config.toml
arch = "swin"
model = "image classifier"
dataset = "drawn small creatures on textured ground"
train_examples = 50862
image_size = 40
crop_scale_min = 1
horizontal_flip = true
translate = 0.06
targets = ["colour"]
num_classes = 12
norm = "layernorm"
norm_position = "pre"
hidden_act = "relu"
head_dim = 48
fused_qkv = false
bias = "all"
qk_norm = true
parallel_block = false
inner_norm = false
moe = "top_k"
drop_path = 0.1
num_experts = 64
moe_every = 1
expert_mlp_ratio = 0.5
experts_per_token = 2
shared_expert = true
patch_size = [2, 2]
depths = [4, 4, 4]
widths = [64, 128, 256]
loss = "cross_entropy"
residual_init = "none"
optimizer = "cautious_adamw"
learning_rate = 0.0019
beta1 = 0.9
beta2 = 0.999
eps = 1e-08
max_grad_norm = 1.0
max_steps = 13000
batch_size = 128
epochs = 32.7
lr_schedule = "linear"
final_lr_fraction = 0.1
warmup_steps = 650
weight_decay = 0.2
Rows from block 7 of a small image classifier, named by matrix and row number. Rows with one number within an expert belong to one neuron, the router's apart. Each number is 500 + 25 x the weight over its row's rms, rounded and kept within 0 to 999. All counts start at 0. Numbers have three digits each.
After each expert's rows are labels from the 100 images, of 14976, where the router gives the expert most weight on average: "responds to" is what is common among them; "patch colour" is the nearest of a few named colours to the mean colour under the peak. Only what is clearly more common there than usual is listed. The data: drawn small creatures on textured ground.
# router: router (model.blocks.7.mlp.router.weight, 64x128), inputs 0-63
# up: expert up (model.blocks.7.mlp.up, 64x64x128), inputs 0-63
# down: expert down (model.blocks.7.mlp.down, 64x128x64, transposed), outputs 0-63

# expert 56
router.56:513505472487530492437501529524509539465542497465469494472484543461517505466477472485513505479508467539501520503491503544480485501481510508504518521532496473505507469480476506531489488531543480
up.9:520562525461471524523507471502511527535548535530532494495466496471473476452484528511484494507506528534519500469481484505466546461536546520514513509488484483460508525446476482485504492506519500
down.9:477488506484523549502480487463452500529496431549506539498490468539523452510478490533475530521461486492513457474512504483497475486506505498490521463492510510504453505528515514447481463467487496
up.10:482465462487497467466504514504533522499494506484498465513504512493514544553527482458532536513503487509464514513493490498513516548514528505498471502472523507516521485538478479503515480527500502
down.10:504473452496558542480526485492480525535470513469490483508510526515489504539491475500553502458545494489477498501505536545494492490462447544467536460481496516517493489494511511517531526513504531
up.11:518535515467484544497519477486517537537520532550530519485480471449462500462509501492477517487492518515514476467461470503487518472535538538525521499488474460485509502465471478494489466481536483
down.11:475487500502521549484490490473473521524525477532509550510500457542497489519509464500475527510452495480508435462528510496526469488506493515484521460479513490504450508550530511446478454452505480
up.12:522534508463481546505515487475522540526536530548535509491483471457451506478510491485473516484484515511527482463471464506492511472541529535525526500489471463488518495474473489494487459475528483
down.12:475475495496519568499490485474472506533504468531513548497498475539485499522511442498467532502460497483504446445512510499512463498509490527499518460486520508494447500548511504450482464453513491
responds to: pink
patch colour: brown

# expert 20
router.20:519493484504484494454495509519522535489519493459470502472482566471529493472466490487533472488500469515502525538498530508467501522469488525499508489534484471513514480488458521509521451540516502
up.9:468478485499531507480558515521524497495472498450478440446495528490485518527464492497525484508510448506449509526484502546507490515497460517503502493481521514507522500515516546524523481549505513
down.9:452496455470518494479551534513542503486469508480531473481521500518466518564525484485484544503502503495453501482483472516519510510482488468514495481452521530509515494538508511522475491541542499
up.10:483503503492535533487523515490522454502478504454496482443509525490484481502452499519506451492508458498448524525480519542507478532484477505495509494492524503500510508479507535500493502557521518
down.10:500486482496482476435526522504531542481501502496513486482485501490487547542508481447514541489503492513469506506499495486510510517503482497501483523482528522515496493530493505531491483537538497
up.11:521486477511490536464516516497526533466472538484479522459519517488444515518452483445541475475505454506476540515451500514520465548481451527530490524503484498521559476498473501513517484518507491
down.11:473474456488535481466526540493534531462494521470541476505514494521479536543541499475510549480513519475458489474499476499512494524494491483528500490446513542497503484540530516506472495505547511
up.12:519488466484483521462527507522524523510505544492468509464511516463461498504460459473548493488515457547489521509442513525527453532468447543508512519499486467522538463488440507509523469524504477
down.12:464458448493530484484531543504526513463487508471536487500526492507489528550520501501493541489517519496458514478490486509514498520500497462503482487450530544489500480559537533504479500513541506
responds to: blue
patch colour: grey

# expert 15
router.15:505493481488507494449489521529497536478550501458490505467487535480528501472474460498526478474488480539478550504491533542480487505470516521527519525506470447532562477504493504506511464522529488
up.9:490483497496507477446469497474536560472502512484530466510500526542496511514526476479546529506509490477503509465539518503515482540518485502495502506461505498537490471511491512478526460481531530
down.9:434517522497492478555481497529484452518543507502482483517519520501530485453485559525467479555519515505525473459504494517503487490506535474493520468504509494452449513500526509468494506461473463
up.10:507491511498513506455485472470534571487483493483528484508499524513491493516504487468534524482466503483501504482517526502498492529524484547486484485480508518522488460495460515468511471495519532
down.10:470536525476495502551480488530476454520553527504493482526495528499517484447483554538476475526496521501534461460507493514473511454509535491515503483515485479456459520486513504485476495492476465
up.11:496516532485495473509475443520516486502468481504508466517512541456516491474516567529470491520523551490549477511503486495484514520525546438501483498516504527473473505489482488473488496531486553
down.11:462515502487496482508469517534537509481486481489511459515517548523504464512483544529515543525493491533512540478493517526508535542509548477476469503480541513508473500504492512477518480496469468
up.12:492471496491532500461471482484517567488483504475529467521500529548506510538530491475539543492496505462481477466536496506514483521517494520497499493456499501522475469528526514470502464483517518
down.12:453531531493491488553499492532482442524534505512480498524515506501535486458480539533463469531507519522530474471500501501485503471495531487501512482524493484456441530513526495488483502476473458
responds to: yellow
patch colour: brown

# expert 7
router.7:517487477507521496467477524525521530465547483450475510472485538472519499478459468507530484479494473519489536499505534527473481518478527539522539498513492462517516469504477497511510457518544490
up.14:467482496518505504549531534508455448512474476498474521504550480501519520520514496506496461505484502507500502537462509462518497505495511500515486477518487501445510503544510483510498547507432514
down.14:478536534468506481513481515483531481491530439475485474511471520468506486473488498497486549490471469497460500510514512500488552512492555479475498490495564533464486516474486481439489499541490521
up.15:556490466524495491506494513490507516471510537456517489518492513497499543505514527475505491472517494458505523518518474476469549468524533488548488488513465510497528494501492486528494527520510533
down.15:509478478488489482471514502486547528489477474454502478483519505483502516528514499506503523486530469488461570551482484486504519544520479474485470503462533528512570477478479480502515511565535523
up.16:509519501492516481541504537506505447488512485501532483496479519572495484489490509530457504496440509490489491440495522507490524490518533482468469464498528532476509542505493519493494485492500506
down.16:497486497527493509500503537476538462473492483516468524486521534465529471527474510515486470510457499509490546534486522496509508548484502489501466492509530493489500514504494501460503505496467503
up.17:479533530500512493545503533530524437495498463481474474475469521535498489505468517537458479510462467494476476493504496507499498514492542470549473487522506529463501540516511498496487492487452499
down.17:488486493518472509527498531484519477461509514524483528477532496449520467501483514525481474527491479505490537536465492493539504527519505485514475496506533491467514516508494535460489517484465501
responds to: blue; butterfly
patch colour: grey

# expert 28
router.28:508509508487525501548476473486471493534441494569526509529529501531483484512505515517518521524494551476506498464485516515514508490510469517459478485448512523514488519475510501475510542465484496
up.14:537476484491545531500473504488472515502437496500502546509523527516505472541452467523545492477500514495484539473463526520507462508466447529471493498470492510537535492496524538472530520494472511
down.14:539502500510544556506529523507481502519469486524494529486482488541454506541464427489516483446460484485482476495499548507507487467451457566493497469510481498511495519523483518524477482484472522
up.15:497510518479533529521455499534469502522473482542501536553493533541508469513469475518517510511458521504527496468508540531487494489487501532465483485489489481523466517505501531459517466465453466
down.15:519516493499544543545508533532486469491456518502493520510494524536485497525458498527485471458477519479499486468486501519485502467467511509511484484521466489469511545529520549511466512488448501
up.16:470505520474536513520465506515504511490484485511522513543488527554501471515484494514502543513453529471492481466528526518504490514515521515483480483476510507503466511504529533455503450450457470
down.16:530487485518528526548521532519467448482476510513480535484507501515484499536431499519496458463492490496482526499472515525511495467470481502497476495499497504504517538526513554520489532499456494
up.17:485509519476538528522460507526485508501469496529516527549501534540509468516477489516515526508459527485517497467521531526488495491497511520478477484476485488511464514506513533461504461461453465
down.17:528507495515543536552515538520479460475463509500491531498500510529485492531443498531484461459472506484485505485485516516494499471474512505507479484515479500481514549535520553509476524490448504
responds to: white
patch colour: brown

# expert 61
router.61:500488524510513549515502483456481508505449513536556501520506469552442515539543494482519517493514500418489477503534504500501485475509459521513507498467480537518488492505506496510503534475506511
up.14:512507504513515487553513551510477479465524538442510505531479527518501551497506509494488504475507513474489459479533485498453523461500555504540500465513466481486504509538516509532478526493510489
down.14:487474462524489479507545542548487461496487479495447510488502488472541537527498478471473508504473496563486522555477527488513491513471491473526467521522518517489530527552486476538513506528474477
up.15:479494531479482447534518498489518474490495517486523486506516511491504505493504564524441522528505508506482503494477449517498537522543550433526471505477561516465531502497527465482504518501495466
down.15:500475483518461460528494518512428446510515480502469518507488469509517520505484520502467495518552499520460537524531506499521506479518476477503481518511517525508500551519507517519534578522492468
up.16:509464470511542534490513532519469526501456527493490544527492512540479530541488457464538512468480489470479487479511550525490458483459459540520495481495463499526509495538507516520517481490469480
down.16:511480476537557502535515528525468479494466500494469530529519503520529522516483482490514470457467524477507499505496542503483476492465481519523465450521453535478511518541515517512496525495458524
up.17:517465467517530519492513547508471530474476536484504522528475509533481549534499469455531511463499505464470483478522530520468479466473475534544492486501456496525515497531515519542517499503494484
down.17:515483473557544495540527530529459470502478499484453528503509492503546534506479487486502464462479513490498509521492544495485484485458487507525475459542457525479511529541509507534499532511458517
responds to: white
patch colour: grey

# expert 55
router.55:513520485496492489453494480542508544505507507485490484480481539447525483472495482489551466492500459517525501528497517502471481515487527521519520490522497458509505469491443466506481455534552491
up.9:445491495505543453508471484517510503508550497455513446545511528503533481469509518531495514523523505475508458480538513512515465510519547485486541441514524516459457472516517516467495496457497520
down.9:440458473521511467500472510533481479474529469474451486536515532491555470487466507517478505517515528543515502507520530513497489503492529450457512494512527504471430502537523546460491517506490489
up.10:536525482507433501499500477500491519513508519481489520489507520443504528480495507492513460512525490541515550544449504479480537509499501505494482541538481469520535486463445478541522525541500511
down.10:549496495496458495450515526454527509483515469512503513496489466485465507528487466476504521489453494513473550512485491449513535519519488490488446543477533497522527506481473503497486478494496510
up.11:459498495501527459498469476500506505504549491459512444525518520483530471466514510526489503537522499484516468484534510502520467512519531499481549446512532514458461466505505495456493502467501529
down.11:447448483528500469486469511518490496468528469470460478533508524495543469492479500512487518532509512538509516522531537501511481512504521463452513495506534508486435481533526543448491508503495492
up.12:441495493507553456510475487516509509491553496451514448541502529510530484469518519523499518528519518470508451480536512505509473506515548484500537445510520524454461472519528512466486500450505519
down.12:444453471533515465506474513527476476472521481471458491535518530485560471479466512525473496523516525546512513515515527521497488501487528453458512495516522508473426500532528544462497518501490481
responds to: pink
patch colour: brown

# expert 19
router.19:484474558532499494460455484466516540485472452525473557492499454537514518534507466461540514507482457463502520507562517462515455530522454515508510507499503532531477469495519473478494525488529500
up.9:472480503510457453493509506517468464500503479517492511534495468517532538516542509467463534536512506525485509515513491484497519497536500458530466539481532542520525513500531464516529522517523466
down.9:508527498495465451521521506531470435503559503510509482496467493507504524466500517500462511513513499524504492509495507492476537449525531493481502502499526508479497544502490501545499520522505465
up.10:466482500512460451491520505521472464505502478515494509530491470516538536518544509463464535536514504530479515515512490488502522495535501461526469540480532542521527510504530469517530525519522466
down.10:506527494497469453516529510534470438497557503510505481504466491501505524480501526500455507518511501532493500518493512488467545449530531492489501502497528510481491545509489502549494533525513475
up.11:490474481513540519508516516515477515519465522519474534514521501515493517521478471461526490475456499493511478478481542515516458500452468547532478471517443481497482491533501487502503468467452478
down.11:490487494510536493546515542518485474470439516475499524526536508517514519522496526500505481469458512458493499495493507495478481498479514487545462476511462533456521534537537500498484511515450514
up.12:484474504485537545468478501484525553495489486503499519499535515511491497523502460465543513492453473481503487487505528509531443538487462546501501473488491486517479465517510496466496443486498491
down.12:498494481490549529541528506509507492490453556468508503519526510513476515529511529501518486461507525438504479468492467506484469482480496505540512478501445513464517510516532509504465514505487517
responds to: green
patch colour: pink; white